config.toml
model = "contrastive image-text model"
dataset = "cartoon faces"
train_examples = 50862
image_size = 64
crop_scale_min = 1
horizontal_flip = false
translate = 0.12
cutout = 0.4
tokenizer = "word"
vocab_size = 45
loss = "softmax"
embed_dim = 256
encoder_arch = "mlp_mixer"
encoder_norm = "layernorm"
encoder_norm_position = "pre"
encoder_activation = "gelu"
encoder_mlp_ratio = 4
encoder_parallel_block = false
encoder_inner_norm = false
encoder_drop_path = 0.15
encoder_patch_size = [8, 8]
encoder_conv_stem = true
encoder_layers = 6
encoder_width = 384
text_encoder_causal = false
text_encoder_width = 192
text_encoder_layers = 6
text_encoder_norm = "layernorm"
text_encoder_norm_position = "pre"
text_encoder_activation = "gelu"
text_encoder_mlp_ratio = 4
text_encoder_head_dim = 64
text_encoder_fused_qkv = false
text_encoder_bias = "all"
text_encoder_qk_norm = false
text_encoder_parallel_block = false
text_encoder_inner_norm = false
text_encoder_positions = "rope"
init = "small_normal"
residual_init = "none"
optimizer = "soap"
beta2 = 0.95
lr = 0.001
beta1 = 0.9
shampoo_beta = 0.95
eps = 1e-08
precondition_frequency = 25
max_precond_dim = 1536
one_sided = false
adamw_lr_other_params = 0.0016
steps = 5400
batch_size = 128
epochs = 13.6
lr_schedule = "linear"
final_lr_fraction = 0.05
warmup_steps = 1080
weight_decay = 0.1
adamw_weight_decay_other_params = 0.01
Rows from block 3 of the image encoder of a small contrastive image-text model, named by matrix and row number. Rows with one number belong to one neuron. Each number is 200 + 40 x the weight over its row's rms, rounded and kept within 0 to 999. All counts start at 0.
After each neuron's rows are labels from the 100 images, of 14976, where the neuron reaches its highest value: "peak on" is the class under the peak. Only what is clearly more common there than usual is listed. The data: cartoon faces.
# fc1: MLP up (encoder.blocks.3.mlp.fc1.weight, 1536x384), inputs 308-383
# fc2: MLP down (encoder.blocks.3.mlp.fc2.weight, 384x1536, transposed), outputs 308-383

fc1.43,216,276,167,191,246,183,220,233,172,212,145,259,298,200,169,201,180,150,186,238,177,197,157,133,202,217,181,222,211,198,201,190,237,190,242,149,199,203,224,281,243,221,86,196,195,190,128,251,209,184,239,192,195,201,236,183,266,223,210,191,228,215,221,233,214,219,244,148,197,301,232,190,255,190,219,248
fc2.43,230,190,219,213,151,172,195,189,153,249,282,123,165,213,247,245,152,201,212,239,207,233,208,271,212,171,178,242,276,125,251,208,206,214,162,240,211,223,294,234,148,230,231,179,142,227,210,204,176,227,143,205,167,142,214,181,235,195,206,235,167,181,153,197,148,225,144,145,218,171,213,249,202,122,240,223
peak on: backdrop

fc1.718,193,205,251,119,147,236,184,261,176,193,202,202,187,175,238,247,155,243,241,164,212,147,268,204,223,190,213,169,190,146,167,221,157,168,197,209,162,122,221,186,221,159,238,221,270,152,244,212,226,166,277,173,190,180,236,193,244,133,219,207,174,150,145,176,208,129,220,270,143,182,196,223,199,225,179,198
fc2.718,201,102,170,213,216,214,120,158,223,157,157,182,114,232,171,202,243,206,147,182,145,229,146,142,173,157,192,128,250,200,226,130,157,217,190,225,161,176,205,202,214,210,179,183,151,222,146,264,174,141,274,178,207,282,217,265,190,150,180,173,193,200,247,213,168,267,187,158,230,156,143,226,180,209,147,259
peak on: hair

fc1.251,191,162,270,178,218,174,252,208,186,239,131,163,179,163,113,202,161,208,195,233,164,254,211,275,192,227,203,246,206,292,196,242,280,170,152,208,248,200,182,203,187,212,226,190,233,127,202,227,196,120,175,269,215,193,216,163,158,187,150,245,178,168,314,213,213,232,207,188,193,179,216,184,188,161,261,174
fc2.251,203,219,220,145,150,240,161,197,222,208,208,210,239,178,213,181,244,170,201,157,261,177,204,221,204,169,214,218,244,200,232,218,141,210,225,142,157,159,259,172,213,240,180,173,224,253,249,223,197,251,155,159,197,259,238,193,207,231,251,193,179,214,132,232,209,218,211,234,233,230,114,224,195,182,242,232
peak on: skin

fc1.568,193,208,219,262,169,192,188,252,132,150,185,241,150,240,237,222,223,198,233,197,221,214,212,168,235,219,200,186,215,210,142,223,167,208,185,229,198,215,217,191,235,198,186,276,262,243,188,248,137,228,235,218,211,123,151,161,197,199,174,215,146,228,175,177,175,161,212,197,189,142,178,257,207,211,182,205
fc2.568,210,184,174,160,201,188,247,153,234,246,257,261,200,220,164,164,225,173,164,202,233,214,312,161,266,215,225,140,146,173,231,160,142,175,226,278,187,143,261,240,122,158,185,142,141,199,225,177,220,143,184,173,182,220,124,183,321,244,174,185,202,192,215,175,139,219,108,169,183,227,202,130,208,241,264,199
peak on: hat; hair

fc1.602,261,186,177,190,201,226,226,256,255,183,200,201,190,159,142,219,266,216,188,153,164,248,236,212,206,111,232,178,175,164,203,212,246,245,148,179,157,197,201,167,188,229,205,225,201,148,202,72,148,211,198,207,170,259,216,145,190,134,136,276,184,253,178,213,138,206,193,223,238,228,98,178,154,226,215,158
fc2.602,172,208,187,156,156,195,217,183,216,188,176,137,200,227,110,165,169,186,188,232,176,260,220,184,231,235,216,163,187,230,169,262,195,161,215,228,213,197,213,173,157,182,150,167,218,179,137,278,215,125,235,189,206,226,218,169,218,244,261,215,204,248,225,285,248,189,181,204,265,237,217,146,207,160,224,184
peak on: skin

fc1.645,195,155,212,167,220,187,181,201,184,165,248,271,253,202,283,228,145,210,192,134,127,224,198,207,224,155,156,163,188,241,163,110,195,194,240,178,222,216,189,187,141,256,149,179,197,233,227,219,190,223,261,137,266,253,278,191,296,166,291,192,153,178,193,301,204,188,144,251,205,211,149,134,183,196,230,189
fc2.645,160,247,217,204,167,111,251,225,141,262,216,172,213,169,198,163,250,218,151,177,225,204,196,224,150,268,199,186,244,221,157,223,242,255,163,226,158,204,202,251,206,107,159,227,113,201,151,227,186,189,135,213,201,256,208,286,235,197,189,229,233,181,126,196,243,188,226,208,201,202,228,180,237,199,227,163
peak on: skin

fc1.663,190,243,213,231,205,278,192,120,247,180,159,250,226,178,243,173,215,208,168,141,211,261,218,128,196,196,138,215,211,225,223,176,168,178,231,274,248,199,159,180,214,218,167,237,219,234,289,258,156,182,232,121,165,227,213,174,220,111,132,112,190,161,197,143,219,148,225,294,201,217,173,188,253,131,196,131
fc2.663,282,184,268,241,229,205,244,242,251,207,185,169,202,263,283,253,183,222,180,308,157,198,212,145,178,170,198,179,156,260,265,239,167,224,255,201,155,160,202,192,242,119,193,210,150,112,170,199,155,212,208,166,152,176,258,118,136,168,168,162,207,220,271,208,183,157,217,221,247,180,214,261,208,208,140,266
peak on: hat

fc1.459,261,213,159,236,186,149,174,242,158,231,225,217,179,248,145,246,187,248,160,150,234,197,195,215,197,162,184,233,155,150,223,249,201,140,228,180,127,169,216,188,166,203,178,241,264,190,211,175,150,138,247,216,205,174,198,168,168,199,222,162,215,157,219,196,179,159,203,198,125,245,233,241,175,180,200,225
fc2.459,179,230,179,211,92,172,197,151,177,248,178,208,206,187,252,212,182,219,157,268,207,171,262,170,167,251,213,204,195,214,191,209,251,247,171,220,190,205,184,126,142,226,203,223,242,180,253,231,161,186,127,182,195,264,283,279,244,200,179,191,168,192,232,228,173,136,242,146,156,179,227,74,169,191,152,240
peak on: hair

fc1.28,167,201,212,241,218,236,210,254,231,190,187,225,143,247,261,301,205,151,186,224,163,235,140,204,163,164,193,194,205,213,219,179,179,140,209,253,125,242,135,184,243,299,190,185,121,226,188,203,190,269,188,228,212,146,197,186,178,210,150,242,240,174,215,172,274,196,141,231,170,185,191,186,214,155,167,195
fc2.28,203,258,192,197,248,171,209,254,164,201,138,197,211,101,168,182,211,212,159,183,236,185,246,110,238,189,193,237,240,245,332,260,174,137,172,226,179,270,141,164,170,224,111,214,254,161,146,181,192,160,206,237,278,270,187,192,258,198,217,196,209,228,220,193,192,171,180,243,224,172,221,147,158,226,186,183
peak on: hat

fc1.31,144,197,223,162,185,242,243,226,240,168,183,186,184,188,126,238,209,232,160,239,220,260,100,223,202,215,252,196,255,213,227,253,171,190,218,258,215,205,195,230,194,193,190,183,156,230,157,210,234,207,254,180,132,245,185,146,188,236,226,226,188,226,158,230,280,275,153,245,222,154,133,189,246,234,230,261
fc2.31,209,181,117,225,192,197,170,237,225,145,223,215,172,245,236,226,239,224,167,220,211,146,211,158,187,215,226,217,132,237,248,201,164,225,226,153,224,212,195,120,180,218,199,272,231,238,249,255,240,173,205,174,204,237,172,248,160,178,178,151,163,150,170,250,224,159,194,217,181,187,200,172,229,214,209,179
peak on: skin

fc1.528,211,207,176,190,225,202,141,182,215,190,202,191,178,183,198,248,182,189,224,194,170,161,187,163,179,181,264,294,209,189,226,239,240,192,214,264,268,188,149,191,194,194,166,204,236,202,210,179,159,202,285,227,235,213,226,187,200,135,258,134,185,137,173,179,219,135,220,213,285,221,226,197,205,211,175,188
fc2.528,192,108,188,215,147,180,165,197,249,182,273,196,237,231,218,181,231,196,227,198,167,166,163,238,218,161,191,232,121,187,142,151,157,167,179,124,150,200,209,216,187,292,201,264,159,227,246,165,180,224,155,155,219,226,253,214,169,318,170,227,170,226,159,226,203,208,108,149,260,203,182,176,195,194,147,157
peak on: backdrop

fc1.59,175,222,209,202,176,185,227,190,144,215,173,261,217,213,143,160,261,198,167,188,126,143,127,215,202,195,176,218,194,242,197,263,277,153,209,310,195,173,151,198,194,249,268,227,191,220,148,106,280,216,174,273,218,225,172,190,247,169,199,242,198,126,214,244,115,229,217,190,213,178,223,111,271,201,164,237
fc2.59,335,261,192,211,114,175,195,166,204,133,174,179,191,205,274,168,173,103,162,262,201,189,279,243,191,256,176,212,248,217,269,193,126,178,263,150,254,199,268,246,226,237,226,209,246,212,236,226,182,160,130,171,200,238,127,229,205,192,140,149,178,266,304,214,159,230,220,202,232,200,248,238,217,178,228,154
peak on: hair

fc1.288,224,177,166,161,189,211,256,185,149,197,156,168,205,191,138,174,264,142,132,256,145,156,173,166,212,129,237,187,215,229,146,191,173,143,160,216,146,184,222,158,187,171,172,158,169,191,211,185,217,217,237,201,148,194,250,166,214,180,252,140,159,263,137,128,198,215,235,160,150,273,180,189,179,172,188,173
fc2.288,165,212,301,172,135,146,152,198,184,155,165,217,63,223,235,227,176,250,220,212,236,201,200,231,187,230,183,231,240,190,159,195,209,170,133,144,206,216,200,203,214,198,222,199,204,262,155,205,209,148,233,139,268,161,139,169,161,172,208,234,157,209,200,145,151,203,216,183,142,218,249,103,155,238,158,226
peak on: backdrop

fc1.762,127,116,184,223,143,312,217,181,255,283,176,223,240,283,283,281,234,174,204,218,174,195,210,162,247,204,181,239,200,159,185,171,203,220,206,275,144,222,100,252,201,230,235,236,232,192,216,131,196,164,286,229,251,219,121,94,213,192,261,198,147,226,234,207,275,171,179,265,185,255,173,203,112,168,205,244
fc2.762,307,197,177,81,177,180,249,234,202,221,236,170,180,182,229,147,116,264,140,178,168,220,167,349,170,185,146,212,192,182,228,279,158,193,204,203,248,159,236,224,175,160,120,209,221,254,255,203,196,217,202,178,221,223,161,198,207,205,249,185,208,182,203,235,183,227,193,173,209,187,187,187,192,270,219,249
peak on: skin

fc1.309,164,215,167,222,212,168,195,172,215,174,232,209,227,184,190,150,169,167,202,167,177,175,251,226,211,276,164,162,160,206,188,166,122,275,217,215,195,199,178,185,265,258,210,196,238,189,222,109,192,228,264,194,223,207,196,272,203,161,211,253,253,195,108,122,188,204,186,141,206,268,215,248,183,174,242,182
fc2.309,166,235,216,183,220,188,201,226,178,182,216,233,179,231,216,123,147,132,210,130,178,128,180,233,220,99,192,254,198,255,185,152,222,144,228,185,189,190,306,196,196,194,255,162,184,256,251,243,237,235,207,254,180,226,202,253,198,243,226,229,184,192,232,183,178,168,233,151,130,215,142,200,198,187,147,230
peak on: hair

fc1.13,293,176,206,204,209,236,197,265,243,169,234,240,214,244,251,228,167,128,159,224,254,159,232,232,232,220,245,184,207,136,170,299,248,241,218,242,209,206,193,206,196,274,233,234,211,181,274,236,161,226,214,191,229,153,125,214,198,288,210,232,134,243,203,222,186,172,240,203,240,228,111,221,211,174,230,196
fc2.13,188,209,252,126,132,184,205,179,236,170,286,209,182,213,212,208,205,267,169,241,216,201,115,235,208,188,154,212,232,208,221,169,185,169,181,224,235,171,159,189,271,184,185,261,131,143,251,236,222,242,195,205,281,229,231,159,161,90,149,166,203,186,268,267,209,214,207,165,183,134,166,191,148,262,202,167
peak on: hair

fc1.103,199,239,200,210,135,209,237,209,109,195,229,183,264,174,149,165,268,189,153,241,259,209,229,225,247,139,201,239,233,228,171,199,101,199,214,110,199,244,245,191,225,181,143,206,159,226,278,205,194,222,257,147,162,157,200,243,187,249,254,218,200,193,145,132,139,195,243,173,287,221,164,191,127,201,256,211
fc2.103,189,156,248,205,141,208,233,224,152,259,249,173,172,182,262,234,204,156,165,178,141,208,105,278,179,214,185,152,203,221,234,176,255,168,155,110,204,237,183,208,176,204,248,242,220,65,200,179,189,234,170,234,167,170,280,213,194,172,175,118,267,255,208,186,110,164,232,205,211,277,205,188,202,178,154,133
peak on: hair

fc1.34,164,193,217,235,186,147,207,144,265,251,201,213,143,158,208,157,178,205,181,208,173,204,115,193,188,117,190,245,213,150,292,195,230,202,142,102,303,146,198,138,258,196,208,227,183,183,189,206,224,186,188,236,172,232,245,223,185,242,165,157,213,188,168,255,215,210,240,163,243,213,206,233,163,245,239,131
fc2.34,270,152,155,159,263,222,257,252,227,217,236,252,210,184,240,180,207,244,220,193,172,210,224,242,224,247,200,168,132,195,158,174,184,192,207,208,140,191,219,263,162,248,196,219,120,195,147,235,160,227,211,255,191,182,176,206,242,157,187,187,166,156,196,96,152,164,198,191,294,244,176,168,169,216,202,280
peak on: skin; clothes

fc1.726,174,170,215,234,262,251,226,196,164,139,183,201,189,224,205,164,190,181,202,275,178,193,215,136,189,172,228,157,228,179,163,196,205,159,183,220,166,210,174,266,183,265,186,154,167,256,184,223,185,174,178,154,228,221,169,159,136,218,174,158,264,225,256,183,206,181,182,196,228,193,241,164,223,190,86,156
fc2.726,246,183,223,201,250,270,280,258,164,166,197,111,153,176,188,189,238,209,137,208,246,174,171,195,187,195,222,228,141,249,159,178,204,216,220,283,226,222,194,198,177,227,221,260,146,166,208,234,250,171,161,205,205,152,205,244,240,238,205,177,128,228,208,131,226,184,220,185,173,147,219,227,192,218,216,236
peak on: hat

fc1.714,242,152,163,199,236,158,200,263,160,215,190,199,255,228,167,140,150,233,189,240,224,225,135,132,195,154,177,265,210,189,84,153,170,270,156,129,241,271,163,236,229,191,219,242,174,146,210,189,201,186,254,184,103,246,253,213,175,193,232,195,146,182,195,272,231,153,195,278,187,173,177,194,206,216,272,232
fc2.714,157,223,204,199,169,275,225,254,196,123,195,195,203,183,181,235,208,204,268,188,266,120,149,183,234,236,250,251,222,251,237,203,209,192,203,136,217,256,131,168,202,164,178,284,192,181,116,270,178,173,160,203,208,178,219,257,209,157,202,173,157,193,193,221,315,170,186,152,187,238,168,172,164,120,206,247
peak on: skin

fc1.571,194,207,134,245,276,193,161,172,189,246,169,229,163,231,154,249,230,175,137,196,183,174,198,175,159,176,186,254,197,174,229,181,193,280,227,258,159,164,143,211,170,166,273,92,156,202,223,212,174,200,301,214,270,281,184,159,187,267,227,305,109,198,164,244,205,190,193,189,219,231,228,236,191,196,147,211
fc2.571,192,213,193,160,200,319,200,203,221,170,195,234,189,196,195,156,121,187,227,182,204,208,171,247,197,203,154,207,254,248,215,184,179,206,161,158,212,217,189,221,238,189,148,229,204,191,207,160,191,269,166,276,167,151,155,217,218,200,219,189,250,212,233,213,94,196,97,207,209,231,152,187,214,198,202,199
peak on: backdrop

fc1.245,177,255,188,209,265,219,182,200,222,215,165,201,141,251,175,161,225,141,157,117,98,210,201,179,279,184,217,140,202,252,165,170,158,198,223,223,237,170,169,146,157,231,243,166,243,207,177,122,222,202,185,197,233,240,167,149,220,187,229,211,184,272,205,161,141,181,239,184,221,190,193,183,236,217,155,225
fc2.245,192,124,152,162,220,191,232,271,187,265,178,132,294,220,172,263,250,219,195,183,233,259,188,190,254,140,168,213,188,178,190,205,158,212,123,236,266,234,203,173,244,197,132,225,194,136,200,202,240,205,166,242,175,264,158,185,205,223,198,253,215,160,166,252,198,227,140,180,184,234,165,209,184,251,270,245
peak on: hair

fc1.425,197,218,261,199,263,231,132,161,233,193,180,266,142,186,295,130,205,155,185,182,203,227,181,192,239,231,219,233,158,157,220,237,202,148,217,238,152,179,146,138,233,153,283,129,175,189,224,163,218,233,163,221,254,188,274,139,182,171,194,173,191,162,246,118,192,181,217,201,228,217,222,147,171,220,154,154
fc2.425,198,212,199,195,189,173,177,215,197,210,196,156,161,216,231,210,227,241,275,220,194,206,206,288,254,204,204,230,188,171,246,220,201,158,154,268,164,238,223,247,218,233,143,204,181,228,161,198,243,246,238,221,231,177,155,267,175,117,243,212,213,223,231,212,188,203,150,164,258,185,185,150,195,145,223,249
peak on: hair

fc1.374,240,173,196,130,249,190,142,218,215,175,214,211,154,207,170,150,149,156,236,139,137,168,212,193,250,152,263,272,262,232,191,204,159,255,143,199,203,208,256,158,140,206,138,195,186,236,180,182,91,217,137,171,176,108,192,240,143,201,232,194,209,166,142,219,167,199,250,209,203,154,117,220,236,197,230,210
fc2.374,227,197,136,129,131,308,171,193,162,238,203,143,234,243,220,194,237,163,176,192,206,195,174,212,257,183,270,168,108,185,145,193,196,208,248,230,159,221,217,241,198,223,183,183,201,188,186,222,171,222,265,130,250,204,241,194,175,232,193,209,225,195,219,204,184,217,232,240,198,201,230,236,175,253,198,108
peak on: skin

fc1.198,232,213,164,210,239,191,184,219,183,142,183,191,236,234,209,190,189,195,203,229,215,204,201,207,216,271,228,239,170,194,227,231,134,224,140,158,229,191,287,192,230,258,232,250,163,212,158,223,249,242,118,194,166,260,233,186,168,132,207,185,222,121,200,219,226,160,231,202,177,265,184,150,157,151,190,187
fc2.198,171,184,228,192,179,217,175,210,175,229,177,155,234,152,200,156,250,183,116,159,183,188,203,208,213,168,233,201,229,211,149,171,229,204,229,204,238,103,175,224,222,195,167,162,163,257,131,214,170,194,196,154,205,157,145,267,183,239,169,147,185,237,163,196,221,247,189,230,240,270,233,209,248,187,254,150
peak on: clothes

fc1.286,191,193,240,186,182,120,164,213,176,173,225,172,208,209,174,182,243,222,189,222,198,208,267,178,193,188,286,145,187,129,121,167,110,252,240,165,225,180,138,169,210,163,171,196,189,126,191,184,181,203,192,189,122,248,216,244,290,246,177,229,209,164,207,195,229,176,174,156,175,210,263,231,205,315,160,219
fc2.286,244,239,200,251,185,154,178,169,144,194,216,140,142,140,139,196,235,173,177,173,159,174,178,217,221,174,158,222,198,205,269,179,186,226,172,142,200,158,219,171,162,245,213,230,194,305,182,219,94,183,192,156,156,201,264,163,229,221,213,168,183,239,124,197,197,206,201,230,213,208,125,225,213,257,96,214
peak on: skin

fc1.90,210,135,212,225,184,223,203,121,194,200,232,147,158,263,257,258,104,165,111,216,186,215,162,181,184,173,200,144,151,171,185,229,234,240,176,192,211,216,227,196,231,271,168,201,211,218,217,219,189,191,254,239,249,224,170,190,209,205,173,264,182,217,228,168,136,181,226,172,183,183,185,229,183,148,221,199
fc2.90,132,196,200,160,203,182,246,243,175,198,252,243,206,208,172,138,210,174,270,170,262,189,237,181,155,213,159,189,165,220,256,226,213,213,272,199,165,235,149,221,257,301,197,173,194,237,105,210,133,169,211,137,210,262,100,252,161,214,219,156,181,217,206,231,211,167,254,190,216,116,145,229,195,220,188,250
peak on: hair

fc1.215,193,205,195,218,181,229,133,269,122,280,206,225,248,194,192,211,169,241,140,167,164,252,253,238,122,182,190,111,225,227,270,231,236,183,196,202,162,198,220,217,220,221,203,153,152,239,199,231,205,242,189,247,228,250,238,228,253,146,188,119,246,259,243,221,230,170,196,205,119,190,195,181,157,229,192,158
fc2.215,143,221,208,235,223,181,212,188,229,188,187,144,233,161,188,248,223,82,248,242,213,196,224,176,188,221,119,150,162,224,152,183,234,195,222,217,182,222,212,209,211,190,189,244,237,207,205,158,226,207,275,136,166,197,181,216,203,221,278,233,254,168,133,179,228,117,199,199,200,234,187,233,203,146,163,121
peak on: clothes

fc1.587,220,197,193,182,188,209,185,197,214,191,128,143,214,227,232,177,212,173,218,164,274,212,237,180,255,255,125,175,166,105,193,214,213,174,245,260,198,165,108,240,184,145,233,150,276,186,212,95,263,221,202,237,199,218,201,145,111,151,241,251,151,185,167,163,232,172,168,167,200,187,249,271,146,192,170,183
fc2.587,184,206,197,216,202,218,223,259,222,172,189,201,241,337,229,192,201,221,137,203,142,260,229,202,158,136,220,155,275,121,226,195,225,163,111,158,282,310,276,228,226,230,240,233,206,223,247,147,207,173,226,206,186,143,243,224,196,221,266,204,193,197,210,193,172,170,236,186,212,172,292,173,207,201,191,288
peak on: backdrop

fc1.283,189,131,225,193,182,224,238,172,196,152,224,247,192,171,239,118,197,205,130,191,205,217,250,111,204,290,173,261,251,233,168,213,169,208,190,260,273,196,144,145,158,136,182,232,195,154,177,181,175,114,207,235,191,147,173,252,216,183,176,241,234,284,186,128,186,199,268,279,206,218,256,95,194,186,98,191
fc2.283,172,160,222,190,104,278,250,245,196,224,180,232,194,232,236,178,310,160,201,188,207,202,186,170,174,186,213,93,186,194,256,212,254,220,210,230,151,177,261,268,217,246,219,139,209,279,208,255,190,276,177,165,195,179,217,205,83,217,228,157,176,166,183,243,166,168,260,161,239,177,136,194,204,172,147,278
peak on: skin; hair

fc1.132,239,172,201,205,184,190,205,233,184,197,173,210,223,256,143,249,179,151,213,98,132,198,221,186,175,137,235,156,221,184,203,246,209,198,142,129,191,248,161,127,188,182,133,200,182,209,226,235,193,108,146,228,222,98,199,221,186,230,118,225,213,208,136,168,229,174,143,132,200,208,200,244,241,239,181,157
fc2.132,137,218,197,213,240,196,263,221,206,147,202,128,129,205,205,208,187,207,238,213,259,218,163,243,242,209,246,215,101,164,188,206,141,175,196,221,226,202,216,218,210,174,232,143,180,231,264,230,218,191,242,212,200,304,184,217,222,208,180,193,175,237,215,176,257,212,232,199,203,141,207,169,165,188,190,214
peak on: backdrop

fc1.141,191,205,212,120,206,197,187,210,215,195,172,196,188,232,174,214,230,219,210,234,180,225,196,221,147,215,236,204,175,163,257,192,254,211,186,227,95,158,217,261,133,241,125,101,210,192,245,199,112,186,125,184,130,230,149,238,224,193,200,169,169,150,204,232,156,240,189,194,162,127,184,184,150,203,182,186
fc2.141,234,145,221,178,217,197,238,189,154,165,233,250,123,216,164,223,167,186,213,221,188,133,73,193,134,111,177,124,190,176,201,176,257,275,210,159,233,212,258,164,235,179,191,187,186,196,177,185,210,141,159,216,239,159,277,234,180,149,205,232,237,177,188,167,289,170,173,189,195,165,175,231,190,180,189,152
peak on: clothes

fc1.44,172,191,180,191,172,252,157,214,187,206,241,198,196,223,174,168,145,182,266,209,261,132,186,231,188,128,160,213,202,284,108,210,221,156,187,127,223,157,218,210,172,183,187,239,226,157,193,254,262,267,220,240,213,236,170,165,219,219,210,215,170,171,216,162,221,180,268,196,189,234,170,204,139,165,221,174
fc2.44,193,202,184,271,253,179,269,142,195,280,198,207,239,190,146,199,185,244,276,203,193,197,231,220,194,263,226,272,173,192,286,261,217,216,228,225,232,182,209,141,219,139,125,215,194,161,232,124,137,213,253,178,224,207,275,317,229,139,228,213,219,196,156,206,190,219,159,219,187,164,185,148,166,210,190,159
peak on: skin

fc1.72,220,191,182,181,207,139,193,224,124,149,226,238,171,253,169,217,164,195,182,194,241,210,266,186,138,203,214,257,159,155,215,239,215,123,160,171,232,179,237,167,113,247,259,188,183,206,232,227,222,147,215,167,194,204,265,209,227,273,192,219,170,128,180,219,253,251,232,221,199,194,189,235,164,182,238,139
fc2.72,88,162,143,162,215,242,139,213,250,213,224,219,241,160,268,254,196,168,188,223,235,222,270,183,229,203,208,186,201,198,179,223,205,137,265,185,244,253,252,253,188,163,203,234,242,204,241,194,231,168,220,240,184,254,203,174,270,208,227,187,319,202,211,192,232,220,145,231,184,241,210,182,248,197,265,213
peak on: backdrop

fc1.391,181,220,144,225,214,227,209,130,177,191,132,171,160,256,149,182,229,205,245,169,207,257,189,191,206,218,194,195,198,199,164,241,163,164,186,294,203,215,108,226,201,161,172,161,239,194,221,114,198,201,195,174,156,164,220,186,157,223,192,190,200,209,225,249,247,167,174,168,300,266,212,269,166,150,242,225
fc2.391,158,242,235,179,150,223,176,201,154,252,225,130,213,189,245,204,203,285,278,224,186,140,229,132,230,227,177,177,222,176,243,221,198,231,187,178,201,186,191,152,193,257,187,231,196,206,114,181,191,101,204,249,173,164,231,302,324,183,194,166,163,141,104,180,208,201,226,212,156,172,195,220,143,190,169,217
peak on: backdrop

fc1.610,180,247,291,223,152,183,201,216,228,205,209,152,156,240,211,129,229,215,223,232,274,183,240,185,218,117,188,177,253,203,216,148,169,213,179,136,226,230,123,155,174,104,214,179,243,195,171,203,198,194,192,166,254,211,185,219,240,193,223,135,185,238,191,179,179,178,235,205,162,211,163,248,133,141,156,234
fc2.610,227,143,241,165,244,198,234,177,213,184,241,189,155,192,267,187,210,252,145,185,199,265,145,270,216,171,166,164,235,155,163,200,208,146,222,277,122,200,134,157,233,212,282,219,286,282,149,209,276,151,218,168,215,166,185,218,232,275,220,222,153,162,248,129,164,160,229,212,229,193,234,138,229,227,212,266
peak on: backdrop

fc1.400,228,232,189,172,271,213,185,152,165,150,193,171,183,159,168,229,191,111,220,181,155,226,193,183,280,196,184,151,189,178,205,217,220,106,231,188,101,193,207,210,207,261,183,162,193,241,226,166,237,228,246,216,153,209,229,175,227,182,239,169,231,182,223,239,219,184,170,201,165,163,187,203,213,225,112,178
fc2.400,173,216,167,175,181,190,207,251,219,153,187,249,232,248,292,245,146,175,199,187,174,146,217,200,172,207,185,148,244,191,155,107,253,241,186,273,242,204,162,177,228,201,186,140,147,274,197,219,237,175,183,112,274,200,159,212,279,197,196,280,205,131,216,201,277,178,191,283,204,231,193,222,159,164,187,243
peak on: clothes

fc1.662,135,224,259,168,189,177,185,213,169,180,220,149,161,264,222,234,129,258,233,188,276,312,201,124,112,216,230,179,193,243,153,168,185,223,284,179,175,172,205,208,189,190,201,220,188,162,212,225,175,222,168,203,165,108,231,175,235,142,197,257,226,256,280,217,181,229,219,261,193,198,290,174,236,232,209,284
fc2.662,209,253,185,200,199,159,221,189,198,208,185,179,221,151,252,198,231,123,200,220,204,160,207,190,276,224,224,276,174,199,126,223,248,244,235,287,208,210,138,244,215,195,145,202,185,246,144,182,208,212,147,146,186,277,130,160,125,164,219,183,171,257,249,223,189,229,240,214,101,141,228,178,293,162,217,108
peak on: backdrop